{"arch": "transformer_decoder", "model": "autoregressive pixel model", "train_examples": 48750, "levels_per_channel": 4, "norm": "layernorm", "mlp_ratio": 3, "head_dim": 32, "qk_norm": false, "beta2": 0.98, "eps": 1e-10, "grad_clip": 1.0, "batch_size": 128, "lr_schedule": "wsd", "decay_fraction": 0.4, "final_lr_fraction": 0}
Rows from block 2 of a small autoregressive pixel model, named by matrix and row number. Rows with one number belong to one neuron. Each number is 200 + 30 x the weight over its row's rms, rounded and kept within 0 to 999. All counts start at 0. After the name is the row's rms in percent of the matrix's.
After each neuron's rows are labels from the 100 images, of 14976, where the neuron reaches its highest value: "strongest on" is what is common among them. Only what is clearly more common there than usual is listed. The data: made-up ball-and-stick molecule models. In brackets: how many of the 100.
# fc1: MLP up (model.blocks.2.mlp.fc1.weight, 768x256), inputs 192-255
# fc2: MLP down (model.blocks.2.mlp.fc2.weight, 256x768, transposed), outputs 192-255

fc1.483,102,179,182,232,233,131,219,160,244,184,205,204,171,211,235,178,186,191,227,190,169,174,297,221,167,222,226,228,231,218,225,208,214,176,201,156,179,189,238,211,201,201,207,218,190,229,201,196,205,206,233,213,207,167,188,186,229,242,280,213,207,204,203,234,188
fc2.483,100,187,176,183,215,189,203,198,209,232,212,176,197,200,157,160,157,243,259,218,270,182,195,216,161,199,143,190,188,156,244,191,207,276,259,214,245,170,210,197,225,203,215,143,205,176,179,211,155,182,121,218,218,194,201,164,196,220,215,207,220,179,201,188,226
strongest on: branched (86); balls and sticks (67)

fc1.391,096,190,196,239,197,226,275,172,219,195,160,193,184,197,247,254,232,169,213,235,230,162,184,188,184,221,186,231,198,244,191,214,166,228,230,217,199,233,203,174,137,229,189,200,206,203,206,183,206,165,215,170,157,189,217,194,190,168,233,152,223,178,233,203,207
fc2.391,086,257,194,141,206,175,201,175,230,173,196,193,199,236,270,221,183,193,183,192,229,226,195,158,258,254,245,228,218,185,155,227,202,177,194,149,216,244,212,188,180,221,194,146,147,187,163,179,200,191,209,257,195,210,230,257,142,234,152,165,262,176,218,185,223
strongest on: balls: twelve (35)

fc1.329,088,227,230,219,180,145,195,174,218,220,169,185,180,133,209,144,224,136,216,199,213,187,229,204,212,189,245,245,258,232,245,208,199,225,215,232,160,177,223,227,239,237,162,171,158,253,202,187,180,223,156,157,134,205,218,248,180,174,183,122,219,204,241,178,207
fc2.329,082,200,164,239,178,246,192,166,212,213,186,189,190,210,241,221,161,225,157,213,215,186,194,213,193,256,263,138,203,213,212,210,217,191,207,203,232,166,210,204,196,201,188,177,211,195,179,192,190,196,201,239,215,186,201,184,224,232,199,233,186,150,204,212,132
strongest on: branched (85)

fc1.327,100,203,240,174,245,180,163,263,179,249,176,289,190,173,261,197,206,209,138,198,214,196,182,209,191,264,194,188,203,236,247,190,177,217,216,201,203,266,181,202,161,244,180,192,224,212,168,230,203,254,182,195,177,173,188,205,208,112,224,188,191,197,185,203,185
fc2.327,094,217,232,225,210,161,180,204,176,207,210,237,228,153,304,192,216,204,197,189,208,203,229,195,204,218,243,176,236,212,154,176,186,135,213,238,161,213,217,197,149,145,227,182,199,169,182,193,247,209,267,224,241,162,250,203,129,223,143,239,204,172,203,174,182
strongest on: dark backdrop (98); space-filling (95); balls: twelve (31)

fc1.412,083,204,236,206,218,140,197,205,220,235,170,264,217,195,160,182,197,164,212,166,244,218,163,194,93,209,165,184,211,213,190,223,149,164,204,233,199,183,253,192,200,275,246,186,204,218,172,193,222,240,235,204,238,167,205,195,186,185,160,195,195,134,212,207,234
fc2.412,075,194,139,223,162,218,173,213,165,203,185,187,192,213,229,222,226,224,180,143,103,209,221,205,231,201,211,155,208,163,208,207,261,165,187,220,150,172,213,192,191,195,173,175,217,166,118,193,253,222,208,215,222,216,174,207,200,190,192,184,190,176,242,228,189
strongest on: balls and sticks (69)

fc1.144,095,181,223,249,171,163,266,234,236,222,211,211,233,158,254,196,240,222,159,237,218,205,234,216,214,197,214,241,203,232,277,160,228,223,227,174,177,167,189,143,133,218,193,260,200,191,197,227,234,181,190,189,192,198,223,241,220,215,209,181,199,243,235,210,241
fc2.144,094,189,218,212,176,216,181,216,244,187,180,158,163,255,202,183,181,190,232,223,183,201,137,248,187,192,173,190,184,174,181,204,211,276,135,154,194,200,238,187,208,220,199,182,203,156,287,146,199,196,159,185,205,217,110,187,154,200,258,168,165,188,211,207,226
strongest on: balls and sticks (86)

fc1.168,099,164,238,218,153,122,257,217,242,202,137,214,243,169,192,178,191,217,198,186,170,211,217,176,190,255,188,177,181,252,201,212,208,243,227,234,202,177,232,211,259,225,173,225,214,238,149,232,172,186,238,188,235,200,238,241,176,224,161,205,184,217,246,240,186
fc2.168,100,195,189,198,121,171,196,189,158,172,205,248,160,136,212,189,158,122,203,223,182,233,211,222,190,240,250,183,204,232,209,215,172,232,198,162,214,213,216,190,184,206,186,185,183,179,198,234,168,202,244,231,272,216,236,202,177,239,211,202,208,213,205,205,210
strongest on: branched (100); small balls on sticks (88); dark backdrop (79); balls: twelve (28)

fc1.654,095,269,193,256,161,185,182,216,243,175,205,229,196,178,232,183,290,222,167,169,106,191,180,270,216,230,200,172,234,196,200,158,191,177,162,166,181,237,224,192,183,219,192,198,211,185,175,168,251,189,193,178,154,159,179,204,181,181,219,163,219,217,249,150,167
fc2.654,097,241,262,157,212,232,232,188,212,252,212,206,197,216,216,214,209,220,197,216,235,225,238,177,240,175,234,210,184,200,214,270,122,147,235,194,246,160,177,186,207,183,198,206,191,259,194,144,146,196,218,214,211,210,196,197,286,161,177,186,228,219,199,188,221
strongest on: balls: five (26); balls: four (26)

fc1.568,102,156,190,212,174,186,211,171,202,195,181,195,264,186,220,142,167,218,199,190,154,180,187,242,183,196,141,219,210,182,192,141,185,230,234,189,159,187,261,197,237,186,235,186,194,214,197,184,188,213,142,180,187,213,170,227,191,226,187,207,195,185,213,180,228
fc2.568,104,212,214,222,184,193,169,173,195,153,193,279,190,161,247,196,231,190,151,186,173,223,243,199,225,153,211,166,222,255,188,232,143,218,217,229,182,179,142,208,197,227,196,188,249,218,150,199,198,186,203,182,242,200,233,185,221,212,169,223,225,213,216,219,204
strongest on: space-filling (97)

fc1.117,100,190,233,238,226,180,180,198,194,220,211,180,228,249,172,205,187,193,188,198,215,226,203,178,177,236,200,219,201,185,221,255,183,191,280,248,190,192,199,145,229,205,238,164,214,171,211,222,216,223,148,204,166,195,249,198,198,182,217,190,232,187,200,181,166
fc2.117,100,196,220,249,195,188,237,171,213,213,196,208,203,219,211,173,223,202,220,169,220,266,237,213,222,192,203,215,216,200,179,175,194,141,161,205,209,196,215,197,146,164,177,230,134,239,123,178,200,191,222,175,201,205,153,194,250,180,250,176,191,199,190,188,241
strongest on: space-filling (92); balls: eleven (27)

fc1.53,106,239,186,173,206,248,208,230,251,192,197,183,161,216,250,171,215,191,201,210,162,267,215,197,214,177,221,226,190,206,167,222,210,184,197,192,207,189,208,148,167,208,193,227,189,175,178,211,192,191,215,195,235,183,202,227,194,149,234,272,229,185,244,222,205
fc2.53,104,231,212,161,198,200,192,180,218,214,220,200,184,206,248,214,245,176,144,206,178,213,208,157,222,221,185,214,186,196,161,246,187,180,211,256,178,219,218,212,149,184,199,156,224,194,155,200,220,201,190,217,204,217,222,199,158,194,167,180,251,205,238,191,194
strongest on: balls: twelve (28)

fc1.292,094,165,134,178,287,191,246,280,186,144,226,188,171,192,177,187,188,231,211,199,172,212,255,219,245,267,162,214,157,214,146,175,217,149,132,158,173,197,202,213,210,230,184,214,227,240,199,210,174,216,210,153,242,173,238,223,239,163,170,212,231,192,219,233,238
fc2.292,090,168,229,143,201,236,152,192,206,90,168,206,182,194,237,156,196,225,215,212,209,232,189,211,199,233,245,214,192,237,196,200,176,214,175,177,216,195,169,226,210,167,225,208,243,159,194,185,194,199,181,160,213,189,181,165,195,164,222,167,205,223,285,222,184
strongest on: yellow ball (73); balls: twelve (30)

fc1.120,102,175,264,180,227,133,195,192,205,169,186,207,134,196,146,152,222,229,230,205,199,214,211,209,192,263,195,251,175,163,171,244,200,252,207,222,170,178,232,202,217,249,191,198,201,224,195,196,216,215,193,124,219,192,209,228,207,196,194,166,174,233,268,181,220
fc2.120,103,230,294,254,181,227,200,176,173,180,206,207,231,142,231,167,230,199,188,188,202,227,209,226,173,155,175,214,207,222,222,157,216,147,296,225,199,129,216,214,186,225,226,232,192,255,169,211,214,211,165,203,163,234,213,169,177,177,188,159,219,165,171,207,184
strongest on: branched (90)

fc1.505,102,178,205,199,219,204,146,163,170,244,230,246,269,166,177,230,198,219,145,186,226,239,219,223,164,272,162,243,169,235,217,148,204,147,220,223,255,145,188,184,189,226,196,231,214,226,200,192,173,233,210,164,151,178,241,190,213,190,176,233,175,207,199,220,170
fc2.505,105,169,183,206,195,160,227,172,208,220,194,190,191,218,231,205,185,195,194,225,159,191,209,211,213,174,187,199,206,187,210,238,247,213,144,137,128,197,231,247,173,201,199,207,197,154,174,193,144,209,236,233,236,190,152,147,246,237,195,203,242,171,231,220,230
strongest on: balls: three (40)

fc1.747,097,200,203,223,165,155,233,241,236,204,233,250,190,199,216,144,183,163,213,192,166,230,246,246,144,215,194,169,196,217,219,167,188,214,184,190,153,163,244,196,235,221,196,249,197,184,220,195,209,165,151,185,178,180,205,185,252,247,180,178,177,214,219,229,206
fc2.747,098,189,162,183,195,155,205,233,220,177,182,203,204,266,167,209,166,216,249,221,160,246,216,183,208,187,184,217,151,195,231,183,242,228,227,208,241,211,229,209,184,142,244,235,180,203,232,189,191,173,205,172,260,190,170,164,142,186,197,166,215,240,216,219,182
strongest on: small balls on sticks (81)

fc1.125,101,196,234,200,176,165,221,206,194,130,175,242,173,212,202,192,237,202,175,246,211,198,218,239,144,241,195,213,174,185,177,222,220,190,217,208,189,211,217,174,301,216,239,253,183,224,177,197,161,205,198,191,174,208,181,223,213,217,159,243,236,240,170,197,187
fc2.125,102,221,188,235,237,204,171,190,194,209,204,173,220,205,164,229,203,182,237,177,175,164,182,138,166,201,174,231,215,215,224,175,204,234,183,196,214,186,210,188,202,184,206,167,187,159,330,238,239,212,195,218,167,168,216,166,237,261,212,164,158,161,195,207,183
strongest on: balls: twelve (29); balls: eleven (28)

fc1.46,113,176,274,199,123,115,213,174,216,236,241,160,254,223,193,185,202,181,219,188,194,165,212,189,135,204,215,205,206,186,217,197,206,168,238,211,185,245,243,202,214,219,205,188,240,218,186,183,223,167,164,213,185,199,188,214,167,286,199,207,172,228,214,201,211
fc2.46,118,195,243,174,186,242,189,201,173,210,235,198,182,199,187,219,207,180,167,179,192,205,242,215,188,251,230,238,208,216,215,208,169,216,134,225,225,245,216,231,188,152,212,168,246,152,144,197,160,205,168,172,218,219,194,224,234,121,186,237,169,217,198,197,150
strongest on: yellow ball (81); space-filling (69); balls: twelve (26)

fc1.328,098,207,196,143,197,202,213,142,220,166,206,234,197,157,174,256,207,135,216,198,165,159,175,203,225,241,192,208,220,230,211,180,239,180,201,183,180,204,206,112,250,175,189,182,162,187,255,186,225,206,175,225,208,199,230,242,165,228,185,197,229,208,186,204,227
fc2.328,095,243,211,239,195,204,206,169,184,196,194,132,217,185,209,220,245,217,203,196,249,214,262,166,218,154,178,192,194,204,163,200,178,189,259,191,212,236,178,227,181,192,214,205,220,175,179,230,153,217,157,167,216,248,225,203,214,170,150,210,172,195,182,233,237
strongest on: balls: five (30)

fc1.759,101,248,169,220,222,235,229,214,204,185,182,245,174,180,238,234,216,150,162,169,155,183,217,248,198,248,188,216,268,216,174,193,188,135,183,192,172,207,210,193,211,212,218,199,241,172,166,185,243,247,185,237,167,209,172,206,204,147,189,228,203,205,242,175,192
fc2.759,096,210,229,236,183,200,223,215,205,123,216,163,195,183,292,235,184,179,197,183,204,183,241,226,214,210,251,239,222,252,188,237,146,151,204,230,178,178,199,211,160,196,189,223,240,206,227,179,233,209,186,224,171,186,209,187,145,217,202,162,209,244,262,186,200
strongest on: yellow ball (69); purple ball (63)

fc1.95,099,206,236,206,200,159,199,210,216,176,209,171,243,188,235,144,201,165,207,223,193,186,250,188,173,256,250,215,174,217,197,184,241,180,200,228,129,149,214,188,189,187,212,200,220,204,149,156,191,251,202,270,161,172,193,169,182,205,169,198,202,213,209,156,212
fc2.95,104,213,206,264,170,236,227,183,193,223,203,201,196,235,194,193,209,205,207,203,190,218,222,225,205,194,209,190,193,226,166,136,167,183,216,229,237,169,175,220,235,204,184,219,154,180,182,210,206,196,203,141,154,167,218,207,277,155,180,220,192,181,190,212,188
strongest on: branched (84)

fc1.476,091,227,208,255,208,169,196,229,181,184,150,172,189,184,214,126,178,203,179,264,175,160,279,198,224,222,210,245,203,245,160,210,224,256,206,257,176,220,197,189,171,270,256,219,255,202,163,223,153,183,226,165,176,146,224,195,172,153,148,222,278,224,209,221,158
fc2.476,095,198,159,211,158,209,175,185,215,196,173,215,193,178,164,229,213,225,140,217,217,174,188,234,274,239,205,249,188,245,224,185,215,160,161,165,203,234,222,186,222,204,209,236,157,225,244,232,162,177,230,182,156,232,219,227,158,237,169,193,173,209,184,220,245
strongest on: balls: twelve (29)

fc1.395,102,199,200,184,197,170,165,200,204,172,159,210,172,240,179,134,172,208,199,193,209,163,206,204,122,121,195,219,174,188,214,207,246,208,253,150,186,171,248,192,205,208,195,199,196,188,218,207,163,205,197,198,212,190,195,194,215,240,214,214,233,202,219,207,189
fc2.395,098,173,209,234,249,240,206,185,223,167,150,190,187,97,230,226,213,207,192,182,231,206,197,180,202,285,194,200,151,240,261,161,160,208,200,177,214,174,202,174,159,229,234,227,154,231,205,220,197,193,214,253,222,159,187,197,247,229,249,185,224,210,226,199,191
strongest on: balls: twelve (32)

fc1.454,093,204,232,210,208,177,239,287,242,208,163,225,193,180,171,222,252,159,189,207,165,227,195,202,200,291,197,223,223,196,208,201,214,188,190,169,210,217,243,173,205,210,187,209,140,177,210,178,224,238,229,214,231,194,207,206,191,152,216,181,221,201,218,228,193
fc2.454,088,220,188,234,162,205,196,178,173,179,178,220,260,164,248,253,191,225,220,214,138,228,225,256,162,198,143,156,190,244,174,160,191,223,210,198,230,169,137,168,174,168,186,200,236,186,225,174,221,185,216,178,183,172,190,167,223,240,235,279,220,192,284,187,180
strongest on: balls and sticks (70)

fc1.338,101,188,143,201,197,183,273,210,225,158,168,218,213,219,184,247,189,184,232,173,253,166,207,217,159,179,176,276,239,221,181,156,155,193,192,183,190,229,203,193,208,227,247,199,242,175,254,230,232,264,139,204,219,190,216,220,150,217,215,200,190,202,193,214,173
fc2.338,095,165,244,230,183,198,210,232,168,219,236,195,236,236,209,164,214,165,224,196,213,201,200,180,171,215,193,175,200,202,199,206,199,208,193,139,241,215,219,227,193,238,260,203,200,182,179,151,283,213,162,217,188,228,207,156,187,170,199,192,207,155,150,213,190
strongest on: space-filling (75)

fc1.35,097,210,170,179,243,236,199,180,239,182,185,204,255,203,221,190,244,188,207,173,266,206,175,216,195,217,228,230,249,168,212,193,220,208,238,216,189,176,254,210,187,142,194,177,182,191,195,174,203,217,193,179,213,193,199,225,213,223,186,240,195,217,210,113,204
fc2.35,089,206,175,197,249,266,219,220,204,172,214,164,178,215,178,188,238,252,167,176,160,98,132,220,160,232,206,205,157,195,217,193,184,195,166,181,230,215,197,207,178,180,196,185,267,235,227,187,242,176,233,181,197,205,221,202,276,198,186,197,239,158,200,200,215
strongest on: orange ball (100); space-filling (100)

fc1.444,098,152,197,192,194,130,182,212,207,174,208,236,194,203,218,165,235,178,211,150,208,205,212,225,216,255,214,184,236,256,254,228,239,225,205,191,213,208,196,160,222,192,217,183,225,189,194,210,201,233,186,166,223,190,205,203,210,232,197,230,251,167,189,216,158
fc2.444,090,226,169,178,186,196,179,178,199,163,212,188,201,211,211,204,246,212,204,192,201,254,234,178,197,156,206,166,204,237,185,177,184,220,253,207,231,217,182,183,196,188,215,113,184,188,262,221,237,211,162,178,210,224,223,183,234,206,165,200,208,246,235,204,166
strongest on: balls: eleven (32)

fc1.459,088,186,189,191,197,229,243,197,229,216,247,228,190,237,191,253,183,190,228,177,244,179,169,224,157,220,141,274,217,215,176,214,166,188,224,204,231,176,208,158,212,224,149,197,163,189,193,207,214,221,180,188,264,135,195,241,167,193,239,209,218,189,190,141,210
fc2.459,075,224,197,162,177,176,200,187,229,218,203,208,186,241,180,156,212,224,204,196,199,212,146,194,236,171,214,166,175,187,213,214,189,188,201,196,153,255,243,175,273,210,185,206,211,173,143,198,220,205,241,231,297,232,224,261,163,185,217,150,218,213,185,174,217
strongest on: dark backdrop (99)

fc1.192,098,193,138,193,192,194,188,159,184,185,225,248,217,135,219,214,208,184,168,198,224,153,153,202,176,198,192,203,259,261,204,160,214,222,230,187,181,226,195,171,224,173,189,196,158,164,219,154,187,208,186,151,155,124,196,160,160,214,197,233,163,178,194,187,202
fc2.192,091,229,185,232,221,154,186,197,231,249,177,210,218,209,145,218,211,166,251,217,249,173,171,191,192,179,194,190,185,232,241,173,221,208,165,216,209,143,183,196,226,221,188,194,223,236,205,241,146,196,201,181,218,216,208,177,267,211,204,207,188,217,167,218,240
strongest on: dark backdrop (100); space-filling (82); balls: twelve (33)

fc1.452,106,196,177,174,239,163,293,186,187,224,172,183,165,181,160,212,196,147,210,217,258,124,233,166,146,217,215,250,224,248,159,238,211,241,223,214,202,168,185,193,227,206,199,191,197,209,223,185,180,233,165,148,180,136,219,205,189,210,220,255,210,174,166,178,175
fc2.452,125,219,212,224,180,216,226,135,199,207,194,115,197,189,256,182,181,207,181,199,175,240,210,251,231,177,224,196,189,133,188,222,180,200,177,178,184,188,198,204,216,207,168,175,245,205,200,213,204,193,220,265,169,247,156,241,208,147,235,160,187,223,162,192,226
strongest on: balls: twelve (41)

fc1.306,096,179,211,196,203,173,213,224,214,156,232,241,269,189,279,166,182,178,167,229,226,284,138,243,209,210,185,196,193,221,231,158,172,228,196,182,209,218,233,170,192,171,214,214,236,198,185,185,179,224,186,192,222,211,162,168,252,199,261,208,160,179,205,181,243
fc2.306,098,238,188,239,196,200,146,231,209,209,211,146,235,207,157,204,151,167,268,219,224,210,158,242,243,204,218,201,221,200,254,168,173,213,178,216,169,117,190,201,242,257,193,285,208,186,208,239,185,177,193,220,210,204,206,234,238,255,202,206,213,176,203,186,207
strongest on: space-filling (81)

fc1.714,100,224,207,224,185,251,123,121,197,224,153,214,191,212,181,209,220,185,224,245,216,191,217,261,165,173,175,221,157,216,236,169,186,167,236,253,187,161,196,193,259,228,190,207,242,229,202,200,159,220,175,252,162,222,253,240,199,211,201,233,240,190,213,167,180
fc2.714,094,234,198,175,220,211,264,202,190,241,198,153,195,192,171,189,186,195,180,220,125,219,214,141,184,142,168,226,215,148,225,217,216,203,188,199,201,156,218,228,258,203,194,183,186,218,240,229,237,196,240,172,186,179,204,193,232,203,164,203,210,198,131,174,206
strongest on: balls: three (32); balls: four (30)

fc1.595,105,164,209,200,203,134,222,172,213,178,187,190,216,228,166,164,183,165,205,184,179,131,168,209,134,231,163,256,213,185,170,202,208,212,241,177,194,248,203,158,183,215,218,186,205,229,183,211,197,222,224,132,199,171,205,211,185,214,237,191,207,202,172,158,181
fc2.595,100,215,213,197,190,175,235,227,216,217,201,229,220,225,166,161,200,220,258,188,212,213,186,164,146,191,159,226,193,202,206,234,218,218,191,207,244,146,244,220,256,204,205,153,200,170,236,178,164,214,210,218,235,216,162,194,187,269,173,231,204,159,184,195,179
strongest on: orange ball (56)

fc1.130,102,205,165,237,223,188,204,169,179,190,189,198,220,211,168,165,269,205,152,198,171,232,138,266,210,190,148,164,224,208,245,183,164,247,211,216,179,210,229,194,232,231,207,215,212,178,230,211,242,220,211,148,240,228,178,215,231,186,192,266,235,187,232,160,178
fc2.130,087,238,179,183,180,198,211,257,214,205,180,182,145,160,252,178,227,199,237,184,161,139,213,158,241,230,201,155,173,215,183,209,188,222,186,155,163,194,214,179,195,185,201,154,123,229,178,231,212,220,223,231,209,246,187,194,248,148,202,166,246,191,266,188,238
strongest on: small balls on sticks (86); branched (85)

fc1.179,102,147,224,173,203,199,201,181,246,182,219,227,257,164,255,194,192,168,194,215,175,185,189,224,216,198,168,210,175,190,249,190,222,177,207,212,209,202,188,162,191,224,206,183,190,244,238,163,258,217,250,187,215,209,142,188,139,161,224,202,220,207,213,201,274
fc2.179,115,219,196,188,136,218,139,204,185,113,232,222,203,217,175,222,196,214,194,182,263,193,242,207,193,255,181,207,192,215,193,187,180,191,198,172,270,204,202,155,182,198,207,269,164,208,225,200,202,203,209,223,153,175,191,171,204,185,295,253,207,185,189,170,185
strongest on: balls and sticks (64); balls: twelve (31); balls: eleven (29)

fc1.224,106,170,171,226,188,190,260,257,213,151,195,186,175,139,231,168,260,168,192,197,194,234,204,227,188,204,225,192,189,200,165,163,219,199,215,209,164,175,257,184,180,175,262,180,170,233,238,164,215,197,204,245,225,236,174,204,163,157,220,221,220,191,240,161,230
fc2.224,101,161,232,148,213,255,195,161,207,216,196,208,211,169,159,159,178,205,176,194,191,212,203,241,151,161,190,228,180,173,254,192,224,215,223,241,247,165,215,199,265,203,183,226,206,223,190,247,244,195,235,200,229,212,194,185,191,220,168,195,182,171,169,176,260
strongest on: balls: three (51); balls: four (34)

fc1.190,102,188,173,194,196,208,261,224,179,162,195,242,257,118,256,138,217,208,132,185,190,231,205,233,192,267,166,219,222,214,209,175,171,238,194,215,222,196,242,211,171,224,251,218,206,238,231,191,213,210,201,159,243,185,147,251,213,183,182,234,221,195,211,195,251
fc2.190,097,179,201,170,229,221,113,197,157,217,151,172,183,125,195,156,132,238,183,194,251,213,226,224,200,207,217,200,190,203,192,160,152,235,172,222,217,234,208,207,246,202,166,237,219,201,216,218,103,180,150,213,211,158,203,210,198,151,197,191,202,164,241,196,206
strongest on: dark backdrop (86); branched (84); space-filling (82)

fc1.4,103,125,218,190,191,166,175,218,223,186,142,233,201,172,221,144,277,219,202,193,232,220,216,210,203,251,176,153,206,232,211,191,191,245,222,231,214,188,214,177,238,142,236,181,203,171,192,202,222,203,186,177,196,225,192,203,176,188,203,151,247,200,204,205,183
fc2.4,104,214,209,235,162,201,182,199,166,190,208,237,172,163,191,135,202,187,265,201,134,195,217,209,181,196,170,221,237,224,226,187,251,194,187,207,208,187,199,198,161,264,153,196,170,245,170,229,200,188,270,152,245,161,156,210,191,166,206,159,266,164,169,194,210
strongest on: branched (82); balls: twelve (29)

fc1.145,102,159,170,221,215,180,296,152,235,156,186,181,183,223,233,205,219,125,237,195,190,159,204,215,187,239,230,184,207,209,163,188,165,186,216,210,156,249,248,210,199,175,197,157,170,193,178,194,274,165,236,239,145,193,213,238,207,192,183,210,190,208,197,201,195
fc2.145,106,216,179,178,180,123,218,152,188,254,182,211,239,187,213,235,184,229,225,206,189,192,220,222,174,188,179,198,234,198,234,245,227,212,215,227,179,232,172,194,273,149,191,87,232,155,203,204,178,224,184,222,178,220,195,222,167,222,201,202,187,167,205,192,227
strongest on: balls and sticks (72); balls: eleven (28)

fc1.8,096,185,203,177,186,182,201,199,242,188,204,202,198,167,190,206,179,215,234,176,160,154,220,199,210,242,220,218,187,233,175,175,221,241,223,218,158,178,205,205,267,163,192,156,216,180,211,194,167,210,174,207,206,189,168,221,190,267,190,180,239,201,223,235,249
fc2.8,107,202,251,160,213,171,181,159,231,206,247,187,212,224,155,219,188,150,241,199,187,169,133,227,148,178,223,199,173,171,200,214,222,205,217,197,205,203,215,202,222,200,200,196,254,207,164,177,166,160,239,217,204,221,222,227,149,109,204,190,199,168,155,177,220
strongest on: dark backdrop (91); balls: twelve (31); balls: eleven (26)

fc1.207,116,173,177,169,156,151,236,205,238,218,178,181,194,195,236,163,246,186,223,241,195,204,191,215,182,169,176,241,243,198,241,199,240,223,176,214,200,202,238,174,240,223,212,194,231,198,184,245,238,190,258,223,216,180,223,184,157,194,106,196,218,234,223,178,180
fc2.207,130,210,213,235,234,248,139,247,204,161,209,243,182,199,153,211,186,197,224,185,216,230,176,229,204,212,231,118,208,224,148,179,152,200,159,179,172,178,230,214,204,179,182,213,129,218,228,151,169,220,164,179,232,195,168,190,243,226,300,191,154,170,183,199,206
strongest on: small balls on sticks (92); balls: three (43)

fc1.491,105,213,159,142,238,215,268,228,241,227,260,211,245,186,229,224,265,153,230,175,244,173,251,234,173,161,226,203,206,232,201,207,165,194,261,177,228,199,176,209,179,203,223,243,193,199,257,202,202,194,182,231,197,151,198,154,202,197,194,206,200,130,137,161,239
fc2.491,110,219,237,241,192,219,189,212,145,184,245,178,208,180,210,168,241,152,210,220,201,257,159,181,179,240,204,246,172,193,220,188,175,246,203,256,203,186,167,208,182,221,213,222,179,225,210,190,179,181,211,188,199,207,210,186,182,137,196,168,254,206,222,164,226
strongest on: dark backdrop (83); small balls on sticks (60)

fc1.762,109,183,196,196,233,169,193,234,201,220,162,209,138,148,206,203,214,175,146,217,164,250,241,189,175,218,197,156,214,202,195,202,184,178,148,165,192,183,213,206,188,235,206,229,167,212,140,177,201,196,237,177,260,240,167,200,262,151,187,247,251,185,187,159,180
fc2.762,127,200,196,217,172,169,170,196,203,173,206,187,207,194,238,179,197,198,202,195,200,213,200,222,180,171,192,199,218,254,129,239,171,162,203,189,216,246,175,194,169,197,204,253,231,196,182,185,178,197,215,178,239,216,208,197,195,201,184,201,267,219,228,185,198
strongest on: balls: twelve (31)

fc1.305,107,145,288,145,192,167,207,253,179,190,227,178,253,201,217,178,211,169,210,204,215,178,189,225,152,218,255,204,191,188,163,226,248,157,200,171,150,177,216,201,220,227,197,218,224,192,187,180,174,217,175,247,172,194,244,256,138,224,166,153,206,185,220,200,236
fc2.305,109,181,191,169,152,212,281,220,167,184,229,208,116,136,209,220,181,193,157,214,199,225,231,260,200,231,280,198,225,169,152,187,226,164,156,177,193,190,223,184,207,188,242,206,195,159,167,150,163,178,188,248,213,197,193,218,245,165,165,228,208,180,176,194,182
strongest on: balls: eleven (32)

fc1.150,093,164,189,192,217,234,174,154,207,212,198,165,223,222,157,214,215,187,160,238,193,193,197,264,235,202,246,205,169,204,140,203,175,163,181,205,175,213,230,183,178,197,243,233,162,200,143,155,243,209,272,185,196,190,162,228,217,242,199,203,203,185,243,196,218
fc2.150,082,188,235,205,218,185,204,243,244,180,228,235,181,265,200,204,192,216,250,212,179,195,160,220,164,170,199,218,220,213,221,205,262,151,229,193,158,196,235,201,232,221,195,205,247,256,227,148,218,195,219,154,234,221,135,235,204,234,179,175,196,222,226,183,143
strongest on: space-filling (97)

fc1.700,110,142,223,241,234,129,203,204,195,196,142,220,236,178,209,135,163,242,154,175,225,243,181,235,184,274,157,205,202,227,204,209,219,239,167,219,222,217,252,208,229,199,209,203,270,231,203,203,146,217,186,155,224,242,212,228,208,241,211,220,199,187,251,210,219
fc2.700,129,174,194,237,154,228,207,197,159,233,182,123,209,159,199,157,205,146,196,200,163,154,211,157,207,182,231,202,206,199,240,178,237,227,198,225,162,157,211,259,171,235,194,198,155,255,254,267,170,195,208,187,230,178,197,169,146,181,190,128,227,205,172,202,196
strongest on: branched (93); small balls on sticks (88); dark backdrop (85); balls: eleven (29)